Rows from block 2 of a small image classifier, named by matrix and row number. Rows with one number belong to one neuron. Each number is 128 + 24 x the weight over its row's rms, rounded and kept within 0 to 255. All counts start at 0. Numbers have three digits each. After the name is the row's rms in percent of the matrix's.
After each neuron's rows are labels from the 100 images, of 14976, where the neuron reaches its highest value: "strongest on" is what is common among them. Only what is clearly more common there than usual is listed. The data: numbers of one to four digits printed on busy colour backdrops. In brackets: how many of the 100.
# fc1: MLP up (model.blocks.2.mlp.fc1.weight, 576x192), inputs 0-63
# fc2: MLP down (model.blocks.2.mlp.fc2.weight, 192x576, transposed), outputs 0-63

fc1.166 117:113083091099181126152120116108074137130127121150097141134123118125133151142147122116118108141133149064146084160132128135136150115145143139134131120152108102111109085139152137103145107220140107
fc2.166 128:141135137137101126086127111137061117132150115130142125116143153159124158127119119140095151138081114156161088119139108129069161129116122089105104196105133133135103110111111085139152130062130124
strongest on: pink ink (85)

fc1.521 101:090133137146112137151148093109138133145096133085112121141127140103139120129118158111148165127165135143147127123164101109148111096110085152132119091165112122131165120114101119174109138137163130
fc2.521 106:154080136140154122111124139146088109095199130198126120093154144151124105112131109116100138127081111115117109130112140158115149182140120116150185151109131123168097151128164149094129122117127132
strongest on: red ink (40); orange ink (35)

fc1.219 116:129088104099116157135149094141136098125111124119123113115158136102148082112179163149144155126143133157137115131116089110124146157163069154127133142119133112166100142173114125100130105098130088
fc2.219 107:148183153164085137086111100123157133141114105148137103169107168107112140113120112124115073169078155126127116172135139110120097150137121133107137119112134119140139131148118090130136115103140149
strongest on: blue ink (29)

fc1.377 130:126130100077102150116157125121116104112095137112174154138151139138136131117128145115090171091080144095139137145139107114123179134135122118121134143108148140182115144115126116161135073138163151
fc2.377 145:125129113142148118106123117109058161115121113105116130121125121164113145123111116129068115114083137094183095132124143156092150091142112106126132170127126111106114086136119111126125117151148145
strongest on: purple ink (47); red ink (46)

fc1.286 096:110121112098143148118151115109120140154091121152146109117164129132110118131162123142118146101116166119155110092086076060141138151124130125143159111099123104140122131167174139105170124151170121
fc2.286 113:132128136147105095162131124139132112098167117054135135152117146134138125126099134158168141168126124127114137123138116178056125148104114137151096104145134100120128096068128113163125128117127150
strongest on: bold (76); yellow ink (75)

fc1.439 093:091126137131120136129130105152150164125078102139120119105129138093139112131133141125137165130116142136137089126122084137132110108128086145127128117126132145159065113152112089154130073145138103
fc2.439 087:106123147142149132142097128133145136113136126043143125149097098117144162170087119152160127157162114151096082107127134157124137150140115119179132145131135115135110095136121105095120108140143142
strongest on: length: one (51)

fc1.61 115:137148160136094145104111118101107083134141137167113125112131093127144134119117151131108110065125122163153114118132101084165115127124113112135107150112139142116106174130081131126088141083179137
fc2.61 119:130130138118177135135133144124098188106140113130135111105137134142120172121132139132117128158153134104129106138143149169086125113119133085132130148130090151134129051138173131118145120131128148
strongest on: grey ink (30)

fc1.225 104:075098126098123109138120102108079104083160147145122155117133087134123178130159138129118138101097142101174118128133100108152152119144108123164170135135165114131136114150102137127135123120164124
fc2.225 104:124172123131146116143103109149163138135161126168138128136117153143125118118106120139095123138104120126112129139134139165142110121159160121167145109112118105106148134088152104147131119142095122
strongest on: white ink (57)

fc1.371 097:125091134103124133126099104096115077114081145097155119122156097086159128133138168128140127097096138116176138114098125098171108104166149111138111098131063088127136150163136147143122108166183125
fc2.371 099:125115139132169106168130156149141180073170139113126126121102118175096127154139122138079116155120107110116062160095161191138128153117128124115183129156140154142127102156140134129119116144093114
strongest on: pink ink (34); white ink (30)

fc1.272 093:107142110131147107116125116107082147133121101146112128145119127145132169130126117119115112131109114106147062146155120182095173070134130133133117204138142128131057109137086080172136137121149111
fc2.272 100:131116120118163130129174132116095160119150101108106122120144159155160134122116155114111098139097141103128090122104116161062165126148134110120116159156098121152124078147106103133118131121132123
strongest on: purple ink (27)

fc1.201 083:137138112101135150140144122151100167112158107129127135122155166114110108132156135118112167180106148102146117152153111155112166126143093165134159138122130123137105150133129090108132106136152155
fc2.201 082:133074139140119137090137148125132079106102128144118141134133133141136105120130134119138133104152120086114161106122166146109113139143151132110106160118142143111160150122139125136171144136137151
strongest on: purple ink (31); blue ink (31)

fc1.175 103:101078113121160108157111110123118137102167139158141130122118110110152177146147138105198111162173126134139141164127122134146146110144133172149141088143127094087107102119167149083120138158121108
fc2.175 120:145152116133115127105125130135112095106132102185129149141113111153123128162151128133109128156083116116170134137140130132168149137102113101120162150109155148116123155126143146125141152105131139
strongest on: white ink (45)

fc1.265 080:106112107097138114136128121139130122134142125172119144093123137124137146134164144103150163117098075145138111136120086077149152158133095120139129115119114114150080103150135112115128119124141113
fc2.265 087:092152089135181125145168104141142149134120124107137096127135075129120163123143140175126151152080105128176124113106153128141177091133102131123122133119105148100101101148134153121146104187135121
strongest on: on a plate (96); red ink (29)

fc1.238 100:111126095082133129123124119109134132062077149083156152125142130111135149128137139097116184080121130138142123171139089099130156158119111119170165126113171131167134143144136133145149106107133129
fc2.238 110:106142130134152133139121162142122144099127123100125146160101116132104159146134119137134090171120113090163138122145149140152114110112111132129136116113135101071165134113150131091136141174102129
strongest on: brown ink (34)

fc1.544 081:143134110112137133114129110119089118120153128195161108108176097185083126141142149112089148102106095142155112136101104144144154134114123129139150175117137176138088111140105109127149126117171129
fc2.544 097:138121141106125120146139114155159102131092137048128130145126158120131090141142135155162150134152116127090161151169120126109089184117137118139127103135109123098155111102186122124129123146135144
strongest on: white ink (93); bold (84); length: one (58)

fc1.395 105:100130137116128141142147080134137109107096124113125121117126122083132097122168153110144209119143101149132137150151096111141120148146065144136136112117118129128129138172123123112125111130141103
fc2.395 088:135147136146082116136106124117099108168106103116105158144109129084142159120153135129140101141102098138092134157120135096139138124155125152128123142187146115144136105136138109096110085133174121
strongest on: on a plate (100)

fc1.352 102:167110141093089147109136112089138090102127169160138144131144041153139127135138146150098123056092167127162130126153119099153131106139100106143136138161107130178129162124108139121116125108143143
fc2.352 084:081162145107116167116134113104081135089118119121125134092124161138119120143131131120126156083162130101172122126125093133111118174132134082124140147167187132107172112156147109113100084120122104
strongest on: white ink (40); grey ink (26)

fc1.393 108:133146121112140115141165139123127191136163133168106146108129125139090122118144091107096113086127144116136128131151124150167174119107103123136182127150181142128099154136088117132148111156142153
fc2.393 120:119142139119110111120116119139157119103150130154128141148135101146132140121141146110153137122071124109147135134139126140133156149096119083134125117182139142193112168090093129152116101120137130
strongest on: grey ink (35); teal ink (29)

fc1.481 113:170097139100107145106113113089118073122148169160115154131152076134152119139133152140116112079102155102178119121125110094159099122143122112144139139155097143137122140143119159094108135141139128
fc2.481 109:088134112143174144152117127115139148148131118161129125100132193154125152126114142119092174155134142127120106135130119165119113155141130120156120120128161117113126096134151058135122128125119120
strongest on: white ink (72)

fc1.298 089:131100110118134142147136112153162146104156120162137160141129129147100179142143116126092134172091150135145119135148109118160141120130130147138166109087136133126130118126176122129118136197159136
fc2.298 095:149111123116118119097135131137110141197106126148101133123141154094129100121114125120113129085203138146119137120132112130119127172139127106136112131121113125163142149137127109110116141094142135
strongest on: length: four (67)

fc1.447 096:115108109124113139115113142130163117126148131229119121126127138177099098126110123150076151135099126129101106109131115135133137146110136107099129149137096151177065108124153149135144125136089125
fc2.447 112:141080133111111135110132127157096098111149118196114153103094120152123131143123132149096106122117112101141116120146128121125131173132128123140128149122110111172076135139176162102130127091113150
strongest on: length: one (52); white ink (49)

fc1.236 092:097131117108141153127146118125157153127069103133128126090136136064130086122136160135152177110109144133147117141111084165127108137136083117140135104129120126160099121147103123142147097145146113
fc2.236 098:121143153187132126139110117120164130117159097058131139146130109115147130133115126140128124144135100148077087122111140162120130152157109105172121166164163122129114131177105116091159107142162161
strongest on: red ink (39)

fc1.556 101:110129144139161096167097162155093136113181123142132161108092157130103113117123136129111134137103088154107122159117145150090163079125119145110139161109109183143114102114107114148123124100119118
fc2.556 114:122136118120121127125139110118193081172069096104120123129153149153107106142120125143133166135169133151133164146143121060157094178111154131127121093128137105135159125183152122105142113148151130
strongest on: bold (82); blue ink (79)

fc1.508 096:102127135108161114177131091142114133111126121123113114091095108108115164128169151099153170138115119119148119156136099132164151095138074202133152089137132146120099098132094098096121099158160116
fc2.508 072:136137164126120135123110148118160192115153132128143130098152111165192165164122077182136095115109139164136106119101151126137134094103144139145059137141113107133116136116110170136147120123092119
strongest on: yellow ink (35); white ink (29)

fc1.357 080:078107114136187127160122132165105179139150118106132133078111156114115147133141106114141168198144132103140065166105101175118126153125132165121135131125166147085134063116125099153129141154136103
fc2.357 091:138118139144050116103133156149126115102101131132143107129134091091133099112123129133090136058130099148163147128128099095152109122110135117152157118119091120153146183115100134127118149109116127
strongest on: black ink (40); white ink (37)

fc1.435 099:099082096124195113147132136128112175121151138155110137110108115123131111154168108110152111137118146087100112160106122164143150132130145175135158113175129110095125073141135133095152138187128116
fc2.435 094:171132124122075134105148128133102096130118126148121124103124131166126165157131131131101130172142136185143105160136092125126124153126122082133120150088175154125091156129171140161130129057128117
strongest on: white ink (77)

fc1.78 107:096098110136185121148116138184151187127133111086122127120159161102108103137126103112127170197131133101107122147115123177123127125118125134127146116128150143124146076122155126128162107179118108
fc2.78 112:124163129137050148101124138134126107102129132131140123117135116102152152123131142120141088051143134130176157122146132109141102118137125127133138119132104134174166218137077131082133107127119122
strongest on: black ink (29); blue ink (26)

fc1.505 091:129089140092104131125116104078099115080158170121135151132161059149137123143150160134100141054089147097180117122130116136131146104121107126141178128152112119156168142138095153132132108145137132
fc2.505 101:098133118137145111180138141138167142171120125143142118107130192091128094122116123133132172173165125164061134138129124112160085140118123159144104093101137116082124111123139076149129113124122115
strongest on: bold (75); white ink (73)

fc1.94 085:132152103125109141128140088137094142111152121129150141117124128119132097117109137111118143104107098125152130144158112117103141104131098144145132136103139156138128142119084149139114115088147138
fc2.94 091:160046112127163128121137141127147108122116141146120107102122105143125109143132109148168134138172133073126120105113152168129107152116156127130121107121096138134130081126191122114121129158131123
strongest on: white ink (91)

fc1.152 090:137124123123140137155110116111150143160083109157083111115135110108121105121141149118104159126109141118123083148130104137182129101138095146158124107135124134156047124196101095116146105149157111
fc2.152 076:128130129148102117100104140104137155160107101071150106096121126159122178141106101176109148142182144135156152137115135110140114133126128122163130153094158130094148125103114086123107153128135092
strongest on: length: one (61)

fc1.333 111:093159134124101122140153099101102131152117097149112122123134143119118121104123136103141117121162122147152125136177106120153157054119094175134110131131152122122106148113078114139092134109153142
fc2.333 120:111101104134167143131140147115131159114118138120137123149138143174098152139151133143092127134143166136132081130103090106123115166102112092136146147115125123178118114152183140096107117120126120
strongest on: orange ink (49); yellow ink (33)

fc1.198 128:104118134111094159141158140130135133134151128121201179138116151135113144125142117097088124119150138155117140119161154085143122116116108185104141124092159125115131147079133122122107129146104122
fc2.198 126:043167136118145149142159114119129097156136139124134142130139159114155082132130127150168132092125133126111185135116139119132157160133131128126116079144201135122193161123138095155128129152131149
strongest on: green ink (57); teal ink (33)

fc1.337 108:125111139132138163118102158157130136131109105120117141105127155110126155131110102145132134175097127143121131103118119131138091132126156132143110131067138121137095127166156114148116125106128139
fc2.337 113:132084106119174102163133148136135131101144139161173118091113125120171118113123120135166145165108113121119083114127138168096141141137138128157139101138112158125125115134129102137105083126124144
strongest on: purple ink (41); blue ink (35)

fc1.374 095:141090115100166102138143142118119181112174165198091134114116073149088084133167109128113112101098146087138119146113133168133190098110116150133203132168116132126112121141117140103164129179121125
fc2.374 095:116131124108127143091117151152131101139118137113117135133115152157160189141123131134131155133133130165098122121132117155112154172122164086140095124123186142135127146096139102182134107064124120
strongest on: white ink (85); bold (73); on a plate (69); length: one (59)

fc1.476 103:135105131109140167148138092128166118121085097123123104105130121097118100141169174117132196117105126149135111151131105154132099128136081145131148128115132144162122110150095111134120084129154097
fc2.476 122:141172133173145136157142146114185110115126092065143123151119130110138131130134102155167141158113114141087113127124137149130123152128116123129132132158134124134107122199117113100128130145151144
strongest on: red ink (33); purple ink (27)

fc1.397 090:129119141102130133096131150102124094108109136177082155123138094145142144148124128155128124106102163087179115139097103119132105130135151122117111140144066117130111109130140133123112135160186157
fc2.397 088:142100112120117179133164121111098105158125108104132123147126119154087120119126153111059143124085150115096125136118109129131133100139083178126116158140136109120122142111114107134121123165150127
strongest on: pink ink (56); orange ink (42)

fc1.124 087:073116094068159159125163113075127118125099126142119150131133125148074159139151121115086169094126167102154103154123090080133106100132107130116153132106101120148145099168139131118147120183149104
fc2.124 091:136182077146100096110113134173155127142150111107119103136127159101129091115132108165156114150147093170104101119131137129117107139111113120127104120111135137077111105108109085150136149089114159
strongest on: red ink (80); bold (73)

fc1.466 114:121124137103116131121122122088141122119121158137127145125150081132125122108140138131106126054097140130128120128150121134135142117104093119139161138153153128190109156142082122124143128121135145
fc2.466 098:112180148126111105122124081098105116099119140115118127178121131114117130151143139130151157084142126099159120141117122139081132168132118088127119149181152127152100134138132114112114103080119129
strongest on: grey ink (50)

fc1.531 096:127118136115136149151173169153134139151129118126086123101146162121099089118171148141129141162143157126119140135129118096181105148163119169116145083091134120106146165181170150115152103174126126
fc2.531 091:097168132091100081090110110124090161136120132134166149151126155105119125163128136141147142093134107131145126184123134152102121099139119125130142136132099114120110135146126114156110149085119083
strongest on: green ink (80)

fc1.313 119:076163119123120161135154117116113144165104087180142134128132172133115147113120113088122110122143112160150138125177115114148138086132107179124100138098170135107103136138087097149092141114155138
fc2.313 127:097153128130137118098132143118132153110130134125121129155154150174127163128130126141075106119136136117136079110141123079148122128117104057134109160126104119160122098132179139157123123105114122
strongest on: orange ink (80)

fc1.369 103:099116117108152113115129127136074148100160109181118156134111133141124134116111119123105130111078128105161081145128140175100166064142129118119130177137096130134121100133125110161123098117144130
fc2.369 101:162140121109118132115156142112172098173119126077113134103129141162123084115131133118110161137139127171084153121119103087114117219116147105130151125137135131131183112149119096106113099110119119
strongest on: bold (76); pink ink (66)

fc1.291 075:131116109096151130148128120124104137110144165112179173100127092112125146136147135076144185129106138133149131140136117136107155112068144124159149116133094159128135104123116107123097115137163137
fc2.291 072:129082113122142093157135137120134155105109135146136104119116135094125114126116135144104080121147126171161082134138114131159141147138138117120143138134125144142140117100188120082149120161120147
strongest on: pink ink (66); red ink (33)

fc1.161 090:128088117076114154108133125107105116099161171097179129128163090112140119160152139137134155099142097132177158122161108124127123109114140126147144101130071105142184118130164166125111139140148105
fc2.161 108:110147132144148093148113135154137180133138147139124119115132180103115133123113098128112117175137134151094091125121148144129122135111122155131136127109150109119093130138101066135153109102140135
strongest on: bold (77); white ink (59)

fc1.368 136:140126137163084084128136102081141130138150120141122102144134107129150146151100195159154126160155132115135161113137116123126146098131107146104093112184080152113115107100083126138101139119140117
fc2.368 124:132163119116133088154132117133110148182082132133119114151131098076138079108106131127136140142157151137120157112140109135099147135143128138113107101142104143101124120097112125085115143165137142
strongest on: blue ink (31); yellow ink (27)

fc1.132 115:101133087101138170116117144121141170154099126134110149146135176124141131126150104110135121128135094126143125178205115147120128053115113156143108122185147127131131127128103129141107126138136121
fc2.132 121:100100114132123147163115132130132148150143118084135116188115159134150142126129134135144109149162135139125124137147125138154114109113122139150091122107143099132106108135146165142118157161118132
strongest on: orange ink (27)

fc1.413 110:112106125096168117196133127144140147099082128125119157111098113118094118111168142119123166136116154137132090158126090130147142095128085183127143119108135129148116123141115105135121109143154111
fc2.413 080:089073144109167115110094101147155176115121110103132101140117107122130150109096167133163130133150151102107104122114149167157123152126114158121121137106136106120129057137128117081167116187149116
strongest on: length: one (57); blue ink (35)

fc1.537 095:098119123069087149120146089085128107043141180106153123112170079142153135137138166133100158069118150130166121113147114124145125097114107110157171126114125134175163153104131147150123116136137144
fc2.537 101:089128138170165127149112142134135179133135073090125138139122159109126117142138114125137108171168102131096110141104155156127120148084136143129138105108148099065132094168149080131124120133123128
strongest on: black ink (51)

fc1.566 111:090125131117156152141126150134094104135110106154150112094125160128108147133116156094125116170143135113126123152102116104126120123151142185104097119074129109093100085123141104126108119147127113
fc2.566 120:132174151113113098075128146147106132107138111115103127182142119150108140100101104166080143103098139086129101126150099145109111097104153084123088153167088131135160149101107121147114133131157108
strongest on: pink ink (46)

fc1.448 102:112107132103164147155142128143132172109105130122117142102117131123090152126133131137125196127126157128149073133129091153120146080114086161134161132086124153150133112136123104135135127141150121
fc2.448 091:084083111149183105124098125149142162088149111123162119157092097121132125150100147153126145137167132114135091144117132171127142138142128137173121151152131089161120081151135111098170122161142180
strongest on: purple ink (49)

fc1.433 101:170093114112100148139125092151107095111148126118167126108127108115134164148145174125114150177113123141164126110130113084135097145152121143133134107067106095155124145138174116105097135109162126
fc2.433 114:111155122140197121134108108119153212117137132127135106146139143157121116129145113137127142104140122080113121147109141209101165107104126128133139134203137141131168125139086145126113126183124118
strongest on: black ink (51); white ink (46)

fc1.192 080:145094125081141149145113111138063098089125132111159144117120121113145134130147137115099151161080130082183115125104121124099132149137141125137145173057117115153115122129167093096130091160138145
fc2.192 091:121161149123122127100131095115173174121130144123153129117143117141132130120132146111131115112211124174131116128169099163127123099114130168089111127148128156128157122097108161107133141115110107
strongest on: red ink (74)

fc1.490 091:090153125136105154136141129103122160140160106177116111136141145127121114115123134106149128118137071151113133156176117110151154091122082178133140111146156126118086122111092150124117146106124116
fc2.490 100:140096150086144128124133110141149111141079086057088123126146110145138149150150093138134160139140144128109140141113161124104077152128135111115109122105104111143161138137159108099128140151125136
strongest on: teal ink (51)

fc1.108 093:126094115095126125143175096128109127115122104110123146113140148060124132118175136124142162112135122133161124143116082127144147124145078151122142134125119128148066135150112082122142079122169107
fc2.108 082:117160145150109114124110160105139101128126150142131149179109093136138119123122137118126094162097137145147126169181153123104109118176157124112160105130110137100154133118134118114142085127169158
strongest on: yellow ink (49); orange ink (28)

fc1.399 114:140175127128082122131129121124167092149087114141133127129109155103160120101116156121101133097126099140112124124141112086155116124142106140135087111122162115139121180123082123175098123095159158
fc2.399 105:174116088145096148163131108117115125065138134100132138128140100121114189138115126121155106190185133162148111122112112120115117153113116082124132112067125085142081085147189139120128133082131125
strongest on: length: one (50); white ink (35)

fc1.457 092:125117114112133126151121128160155136104146123165152148126118133141096163154134124130092131177103153120168113156152108131181129121120111150139149120090149130130114120108182140122119126201157153
fc2.457 092:147097110130102115116151128142121113158100125121113132117121151092143099110131127141121135073193131144105144131123133116113137186130125114135128125136114111180133150176130123100117135090111107
strongest on: length: four (56)

fc1.467 096:081133104128136139111157091129093150134081095145125137114149145160075135134123134142085146120107159110149064086092104117110159098110133133138160173125096109137124099133126110154160131126129112
fc2.467 101:167126108124108095173129125134145095112201121113157133135143121102145082131133133133188145139126130151091169127117187142075127189126130088128143092100127115106151144113137121156125117112138111
strongest on: orange ink (38); red ink (30)

fc1.143 115:125109144122149114106113140165140124109098143100169124096133098109115127145127146140127151122107148143123127094059139113111106140138148122132167135080105119112148126146173115124142138136108136
fc2.143 109:178101120120113120140125134135099138135188115171126107119150120147151114124104132137119148190128105143111119127164108154099138118124144102106122128100123123162085117126101130132115125117128110
strongest on: blue ink (56)

fc1.98 117:119127109083136210133122152149108133133110111103147163139138169131134107104154074070120136104106089153127124142169136133126111104122129153122129138074141105141132134139164145122117109149121115
fc2.98 108:064148135113149166125126149133129110145198123153104141108146180157129117139150136113084157104162128095107104137114134110138112172142131084114103131133152139108184116155155123169109101103115140
strongest on: on a plate (68); orange ink (42)

fc1.458 097:160114135111122126176116157137151124096153135146158124094106102086131116113130137087109138112117154142110134181130129087196123139097127148080098092123187160128103122118141109121101111194142142
fc2.458 097:095121131088158125163155104113161150079154150152137149132104156152161113141146132103186170134135127110092151108119103159117118114137143159133102077149126141140122181068123106185165083133100140
strongest on: teal ink (91)

fc1.9 097:123081124110124106137107094145137133073179148134143149105118108073169159140129152107169128106121088103149165129123136158134174100112090138152155086137141144145123153071128128127136109151141137
fc2.9 119:129156108130184119108101111113139151189080107096107148147094164117140146124147101157107157145134134135109117133104128128130092142127125158120111136101102104102139076175123102137115139121114122
strongest on: blue ink (75)

fc1.489 097:146126114140136091147067102142119107099153130094103112131108076081143105110121147130157130126101092124127101155143135180108156124099119136165148109143142142151077118108107130126137102145127123
fc2.489 114:123155117144144138110092119124126128173105106105148147121125116147101123137118122136057142144137114159123141149121143094135091127117136132142108119104112141101161105168166134089140165131114137
strongest on: blue ink (99); bold (88)

fc1.432 112:146130137124148133156104142120137118131160143140112145117094125131118101123147109134118127127113111120129119227154124138148115106122121152106103100168145183146157116118100123129123111145141138
fc2.432 111:098132113124151132128120121133153113138107113096131145135141153151144142120126124114178165129161159147133129129138113107087144175111116126148127122117159137143136131097135081149112128116132129
strongest on: teal ink (100)

fc1.339 088:113127119108127115107152092104090146104162135233142120104131111177086142130118125137087133128084147111168093121108107151132154105113136133135126183142124130135103097144112126142140131114123135
fc2.339 101:157127126122116108131141120137173091154133142048148129113108152127152101142139142128147139131158122158070148119129158088119102209131118101127119101129119142103181122092168138117136140106108122
strongest on: bold (76); white ink (70); length: one (53)

fc1.66 108:100124124115145130116145166086116145140092138160123165126127122158079165145128112126090129086134150150184111161144075091178125121093097119100131152122125178139136110166111112121111139133179134
fc2.66 104:143128106131148125166131125141131130130189134082154129110108155080126079150124135152161123167123111135095148126136156141092103132116121126141113090122088141081185092095139121142136148139128128
strongest on: orange ink (65)

fc1.156 106:123106138143137134142103140159145140161073111097115119116160154123118156154120129152144183169129115119118107109123099153139113147142114128133114146130111137117114087131141101142125138142157112
fc2.156 118:101137128139140117091125117135096137127122110134134139154141111137130154129125132114107094114087108084185143126157147168163123100133120084143156138133117112115195108130098122095125128169125140
strongest on: length: one (52); purple ink (29); blue ink (27)

fc1.317 100:130128136162112101122133081086115128143098137107114108151120121143131125124109161142133134127162128143155101122181085114136136131108067135128108125162106153140108095125110161113104149123143117
fc2.317 115:154138146121170151108154134127079077081138122145147152103155128173119141122133102164122148103093137103119119151134160099102146161127140102158147154110130164140141120129163126112145137174113136
strongest on: orange ink (63)